config = dict(
    image_size=32,
    cutout=0.25,
    norm='layernorm',
    steps=16300,
    batch_size=256,
)
Rows from block 4 of a small self-supervised image encoder, named by matrix and row number. Rows with one number belong to one neuron. Each number is 128 + 32 x the weight over its row's rms, rounded and kept within 0 to 255. All counts start at 0.
After each neuron's rows are labels from the 100 images, of 14848, where the neuron reaches its highest value: "responds to" is what is common among them. Only what is clearly more common there than usual is listed. The data: flat shapes of many kinds, plain or patterned, on busy backdrops. In brackets: how many of the 100, against the usual share in percent.
# fc1: MLP up (model.blocks.4.mlp.fc1.weight, 640x160), inputs 0-159
# fc2: MLP down (model.blocks.4.mlp.fc2.weight, 160x640, transposed), outputs 0-159

fc1.638 [128 105 120 184 108  62 112 140 167 108  98 112 123 115 110 129 119 172 145 158 130 161 147 110  95 149 117 135 155 158 105 145 119 148  86 204 191  59  79 159 174 165 167 103 142 120  90 212 116  86 120 127 134 115 133  89 128 120 123 120 141  79 165 141 208 150 150 127  97 102 152 108 135 116 175 115 153 154 138 106  70 154 138 105 128  86 156 137  54 183  99  63 143 106 113 129 135 127 111 151 126 149 122 108  86 149 195 160 115 102 135 164 111 162 124 170  54 168 135 102  94 138 134 135 182 117  86 120 144 193 146 118  86 132 161 118 100 115 192 140  72  82  78  92 165 108 124 174 120 137 163 104 116  80 102 154 117 108  87  98]
fc2.638 [166 144  81 161 107  88 148 142 171 115 108 127 130 118 128 170  96 134 117 152 138  83 137  93 169  85 111 106  63 154 131 187  85 158  20 225 134 145  86 133 118 129 151 122 154  72 140 149 132 119 142 116  93  76 151 118  77 138  79 102 105 109 126 139  88  50  58 111 105 170 146 163 112 120 123 122 149  99 130 114 130 154 183 123 174  68 132 149 119 114 163 162 166 159 153 119 178 145 136 126 156 111 141 179 143 142 170 156 160 171  78 121 109 138 126 104 109 113 111 147 170  88 116 152 124 141 136 125  95  78  75  54 119 107 111 145  91 154 126 120 147 150 151 165  83 169 141 162 156 155 187  98  92 117 132  89 150  75 120 123]
responds to: white shape (64 vs 21.6); its colour: white (29 vs 8.2)

fc1.451 [165 152 144 167 125 162 165 134 142 143 149 121 112  57 171 142 126 149 155 171 137 152 174 101 104 118  84 190 140 121 114 104 138 135 202 155  80 135 145 140 117 112 129 166 108 116 143 103 147 159 175  84 141 157 146 141 140 111 109 150 152 154 142  77 114 107 133 114  89 127  52 127 133  67  85  82 174 127 124 126 107 122 164 109 110 147 114 118 192 128  80 192  76 130 158  71 130 159 184 110 144  78 161  73 116 127  98 128 125 112 125  86 146 132 147 101 149 171 131  79 127  96 154 124 106 126  77 123 134  53 118 127 157 138 189 165 131 157 155  71  87 170 132 157 111 159 109 105 133 150 109 180 205  70 107 179 111 112 180 194]
fc2.451 [126 132 130 151  96 176  98 142 110 113 163 135 104 119 123 104 189 133 145 192 157 104 112 117 133 144  72 144 183 120 212 151 114 185 153 118 101 166 116  72 122 129 133 179 180 163  94 135 121 182 148  93 159 187 147 141 111 106 100 171  68 188  49  90 104 120 144 122 134 154 103 101 101  77 123 104 118  89 175  99  92 128 147 150 116 153  78 105 132 149 142 164 109  94 133 155 110 135 181 140 127  72 162 151 107 121 128 136  94 138 101 108 111  94 150  83 154 138 149  55  79 188 139 117 130 138 180 165 150 123 154 134 167 145  99  94  87 157  88  85  95 154  94  76 128  96 104 117 133 153 139 189 179 109 130 185  83 129 116 166]
responds to: grey shape (56 vs 22); its colour: grey (38 vs 8)

fc1.281 [158 140 115 121  95 111 137 118 143 121 119 148 105 115 144 115  74 116  46 132 144 148  95 146 129 112 113 113 110  91 106 156 122 136  97 165 159 101 113 109  97 130 120 145 131 160  42 134  80 109 151  97 158 135 152 191 120  96 156 136  87 102 140 147 176 180  86 153 137 119 119 143 121 177 110 128 138 143 155  80 117 157 202 104 207  64  91  98 126 104 121 109  82 132 146 130 153 111 156 179 135  57 139  64 163 173 187 197 100 131  74 118 120 129 115 181 178 156 118 124 128 102  82 110 136 126 162  99 163 119 169 171 157 137 103 145  93 155 118 120  98 139 153 186 148 149 102 116 129 190  72  89  75 113  89 208 104 135 129  85]
fc2.281 [144 117 111 129 185  57 215  94 143 128  93 110 128 140 111 153 124 123 122 151 177 124 116 103 153  82  68 110 156 136 127 143  87 166 122 146 168  77  97 118 113 159  90 115 195 106  93 130 149 105 152 135 126  81 165 125  98 119 101  53 124  93 118 135 139 109 110  53  34 178 170 130 154 135 130 110 113  81  86  85 120 172 171 113 154 101 103  77 132 162 147 159  94 128 130 149 110 106 119 108 155 117 105 100 137 147 162 167 164 150  93  75 124 142 140 131  64 111 159 149 145 169 113 175 106 168 145 120 144  78  95  56 117 117 164 130 102  93 182 136 101 153 113 130 106 106 122 130 172  96 110 103  81  86  67 128 110 151 182  86]
responds to: white shape (60 vs 21.6)

fc1.454 [134 166 118  94 106  94 140 165 180 119  87 124  60 126 133 122 164 162 153 116 157 148 132  85 125 162 158 137 124 136 112  71 123 186 136 146  12 163 117 115 138 144 136 135 135 142 142 109 168 169 105 198 112 196 134  49 119 152 154  88 148 100 114 111 112  69 178 160 124  87 129  67 151  90 172 150 110 122  99 122  97 106 113 129 114 122 130 142 102 120 170 132 135 122 135  32 188 179 128 150 132 123 152 124  97 106 144 102 174 120 134 158 139 121 132 105 126 104 129 161  81 165 168 127 127 121  98 182  79 155 133 134 126 165 153 142 152 200 173  80 123 161 123 148 193 139 148 148  96 114 149 135 139 158 143 213 112  87 154 101]
fc2.454 [122  97  95 125 124 137 110 133 145 120 137 160 130 169 113 102 151 135 137 132 125 172 111  84  77 134  91 105 127 106 125 152 131 163 175  80  58  86 126 121 136 134 135  96 119 110  61 128  63 153  99 110 171 199 137 131 151 117 151 133 133 113  82  72 138  55 116 130 176 150 143 104  84 131 140 187 117 131 106 145 139 141  86  31  96 111 150 131 123  84  85  95  93 134  83  83 108 170 104 107 157 144 166 160 100 125 109  51 121  77 117 167 142 143  91 127 144 131 104  94  86  77 120 178 143 127 112 134  86 150 113 116 128 104 129 142 105 141 125  94  79 146  98  59 209 145 105  88 105 184 121 151 118 132  58 175  81  87  93 155]
responds to: grey shape (46 vs 22); count: one (42 vs 20.4); its colour: grey (32 vs 8)

fc1.44 [ 85 162 100 157  98 149 120 108  93 107  61 118 128 191 152 100 140 133 132 168  87  70 174 109 118 151 167 165 114 153 148 103  87 118 107 196 111 103 148 116 148 118 166  57 128  68 191 115 145 119 166 101  79 140 119 134 137  88 131  88 123 201 115 114  75 120 149 166 108 133 133  67 147 163 134 170 106 151 118 119 170 161  97 122 114 104 177 143 121 148 143 149 150 183  98 100 150 170 166 159  52 166 128 195 114 133 149 159  86 125 123 151 125 116 183 162 136 123 128 111  86 128 101 162 129 148 165  93 137 147  78  70 128 198  98 144  98 164 118  71 153  81 170 102 112 135 160  79 179 179 143  96 142 128 107 121 135 137 157 105]
fc2.44 [163  98 149 167 117  92  76 134 167 171 108 123 104 141 139 150 130 179  86  96 141  98 155 100 166 179 156 150  69 161 142 112 109 188 124  98  88 134 142 141 108 170 151  79 183 150 158 151 138 174 176  92 114 138 160  89 118 118 132  87 141 137 176 160 103 134  66  85  82  69 164  99  90 128 103 147 137 115 142 114 164 107  52 135 175 146 107  75 124 207 120 137 116 100 112  67 105 167 136 113 118 160 147 151 144 160 140 148 111 111 122  95 127 139 179 132 113 150 150 120  99 105 127 136 143 152  87 129  81 111 153 150  51 138 113  81 197 165  88 157 183  92  89 166 114 153  98  60 145 103 119 109 163 129  93 185 167 102 117 119]
responds to: grey shape (53 vs 22); white shape (47 vs 21.6); its colour: grey (44 vs 8); its colour: white (42 vs 8.2)

fc1.80 [139 105 184 104  96 108 108  96 116 168 196 176  96  87 186 112 124 131 164 139 101 128 147  93 124 183 145 115 141 177 147 114 153  73  96 101 180 128 143 130 120  95 183 131  83 139 173 176 171 184 156 139 103 126 109 173 123  84 119 133 163 152 159  55  74 131  82 125 104 120 161  66  90 117  78 136 103 116  83 119 139 128 144 139 100 168 109 165 117 151 116 153 172 113 117  34 120 138 151 125 131  91  81 158 118 128 144 105  77 158  91 131 135 165 169 125 218 116  76 108 164  94  85 109 156 148 169 136 126  82 123 149 156 187 116 105 101 120 151 128 154 117 142 149 171 122  99  82 135 155 158 113 169 128 119 105 200 133 113  99]
fc2.80 [139 104 111 175 123  86 140 101 178 160 179  85  98 115 122 116  93 104 103 149  79 105 157  29 181 140 130  64 187 146 178 123  90 119  93 132 132 148 149 154 105 121 137 162 182 119  95 151 127 171 138 134 134 141  76 137 146 106 110 101 112 132 142 177 187 120  95  98 114 151  96  95 145 176 121 104 103 150  81 163 144 108 126  74 157 135 157 140 118 120 174 123 221 140  98  68 142 139 135 156 151 103 162 108 154 140 103 162 138  73 140  85 184  62  76  68 149 154 135  92 128 117 131  90 177 138 120 123  79 100 103 119  84 137  86 120 132 156 151 164 151  87  79 127  78 150 159 161 170 133 166 126 155 122 115 107 147  69 104 114]
responds to: grey shape (80 vs 22); its colour: grey (68 vs 8)

fc1.255 [ 90 129 141  81 162 171 117 101  99 184  97 123 121 146 106  92 150 117  67  96 129 150  73 133  97 112 105 149 141 155 119  94 117 105 148 139 104 108  93 122 118 141 180 170 141  95 182  97 201 196 126 142 126  90 129 160  90 140 113 132 145 176 125  89 118 119 164  90 159 122  59 154 143 134 151 212 134 129 131  78 156 129 177 136  95 122 128 158  97 100 141 173 122  68 140  94 130 100  84 165 137 139  72 122 135 145 156 135 108 184 164 182 185 160 133  48 170 171  58 118 120 115 104 112  95 167 151 175 160 133  94 115 181 124  79 146 127 155 121  97 143 139 115 102 100  92 109  87  86 134 108 142 182 191 132 119 166  93 160 126]
fc2.255 [130 142 163 109 115  86 113 104 133 149 123  86  98 186 156 160  84 175  90 137 115 121 112 150 124 156 112 139 150 165  97 214  85 152 131  75  88 127  95 115 145 199 141  93 166  96 152 123  94 104 169  86 117 123 150 129 106 117  99  78 122  91 129 111 169  34 138 142 119 139 137  98 139 125 137 143 100 183 106 145 144 112 105 156 111 101 149 111  91 129 109 133 115 152  99 140 105  83 121 147  75 143 123 103 132 190 170 127 110 108 108 151 173 118 123 129 104 159  97 151 137  64 167 126 122  91 157 154 130 143 168 129 128 176 150 135 114 162 134 108 151 169 132 172 114 119 176 188 193 106 118  71 104 160  50 180  75  96 172 232]
responds to: grey shape (55 vs 22); its colour: grey (41 vs 8)

fc1.395 [138 171 150 133  83  74 128 121 195  73 135 149 108 120  82  87 101 163 120  92 122  96  91 103 111 126  94 114 174 124 107 155 125  56 113 139 205 140 131 112 117 120 171  80 181 158 129 126 134 107 142 101 142 196 112 120 102  83 147 185 131 104 153 123 168 163 107 163 125  88  90  62 156 140 156 119 129 128 108 114 138  50  94 126  98 163 185 147 120  94 140  61 198  84 185 137 141 171 155 123 129 154 132 123 181 186 113 147 122 145 119 145  99 101 155 126  82  87 130 213 141 106 126 148 118 113 140 124 189 103 170 105  67 127 135 132 181 189 145 114 147 140  83 100 144  85  95 175 109 125 144 113 110 126 132 125  93 133 144 104]
fc2.395 [100 101 173 126 111  72 155 111 177 109 175 140 116 136 146 156 122 149 108 151 154 123  83 121 131 129  99 182 172 157 124 139 111 225 137 139 174 103 130 173 192  72 144 148 125 168 160 126 152 141  68 112  70 167 126  78 131 126 133 131  87  93 118 100 172 161  72 176 154  89 134 157 140  86 116 196 124 146 209 128 108  74 150 130 106 148 110 196 111  94 170 134 127 154 169  65 151 169 149 167 125 110 127 104 104 134 113 141 111 131 126  88  56 115 146 107 172 111 109 177 148  85  83 157 134 148 123  77  78 128 182  91  98 160  76 138 143 131 123 128 139 164 101  90 143  94 144 158 146 124 100  73 123 131 135 168 101 110 111  98]
responds to: white shape (53 vs 21.6)

fc1.138 [ 89 172 115 132  89 183  92 126 136 158 173 132 176 171 152  85 144 109 171  85 134 159 109 135 152 106 103 136 140 111 100 142 118 140  81 148  66 133  71 155 144 114  95 113 116 151 128 168 159 113 125 120 154  97  78 112  58  92 185 114 119 127 124 166 120  93 101 107 153  77 112 153 124 133  94 177 187 138 126 102 134 160 128 152 111 186  90 168 104 108 198 100 171  84  64 129 134 106 174 141 139 170 154 133 146 121 101 122  94 112 105 173  82 122  95 143 160 129  97 155 112 123  53 127 116 187  76 158 122 139 141 109 105 147  52 130 163  90  92 177 126 170  95 109 193 108 133 139 185 156 150  77 124 190 144 170 156 135 160 155]
fc2.138 [ 91 168 119 159 112 123 143 184 213 126 147 117 175 111 126 117 103 211 113 117  98 116  69 123 139 109 171  67 115 166 131 130 103 169 110 148 105 167 148 126 145 120 172  60  66 214 111 139  86 157 111 140  98 100 115 123 128 100 108 135 148 140 153 169 123 171  77 157 141 157 165 143 133 141 166 114 112 149  91  88 111 137 132 124  90  84 150 126 157 129 134  62 105 163 108  50 140 131 141 143  94 183 186 146 110 171 152 173  79 124 100 142 125  78 117 103 122 106 130 134  97  70 126  99 114  96 134 186 115 106  84 103 140  98 176 160  94 125 156 125 145 154  81 133 136  84  87  64 171 165  80  99 120 171 125 163 131 123 132 168]
responds to: grey shape (46 vs 22); count: one (44 vs 20.4); its colour: grey (32 vs 8)

fc1.66 [ 87 136 164 175 161  69  88 102 142 113 164 106 120 130 101  94 126 136 138  96 112  98 121 142 148 197 147 229 173 151 144 114  73 146 121  97 145  53 125  75 112 124  79 144 144 112 159 128 182 101 143 124 147 164 105 115 110 141 148 133 110 147 146  56  97 118 134 128 116  58 160 133 146  82 133 147 112 116 202 129 141 106 149 131 125 160 130 169  99 133 160 145 118 144 121 103 140 143 150 109 149 151 160 124 192 107 201 186 100  96  72 126 114  85 202  94 121 109 122 115 137  26  64 105 127 174 175 101 103 116 131 111 110 116 147 139 176 153 121 104 144 165 151 151 106  97 128 103 118 160  90 134 190 142 116 108  82  92 149 148]
fc2.66 [ 96  97 155 106 174 121 118 150 161 116 227 135 103 123 181  88 134 111 107 132 126  76 141 159 148 189 120 102 194 146 150 138 150  96 118 134 189  94  79 134  84 117  80 153 147 173 160 138 101 152 138 101 152 104 130 155 174 102  71 125 126  98 126 184 208 130 112 152 115 133 117 121 142 149 102 140 173 168 175 149 131  47  49 143 154 100 126  94 169 108 114 186 124 133  83 135 121 155 158 107  78 118 176 141 146 120  99 117 106 155 169  94 151 102 146 111  93 166 145 143 168 114  91 126 151 129 148 108  50  43 112 121 124 138 136 124 175 110 132 117 107 109  77 154  97 145 139 186 108 116  61  98 134 124  97 165 105 144 118 145]
responds to: grey shape (54 vs 22); its colour: grey (44 vs 8); its colour: black (34 vs 8.4)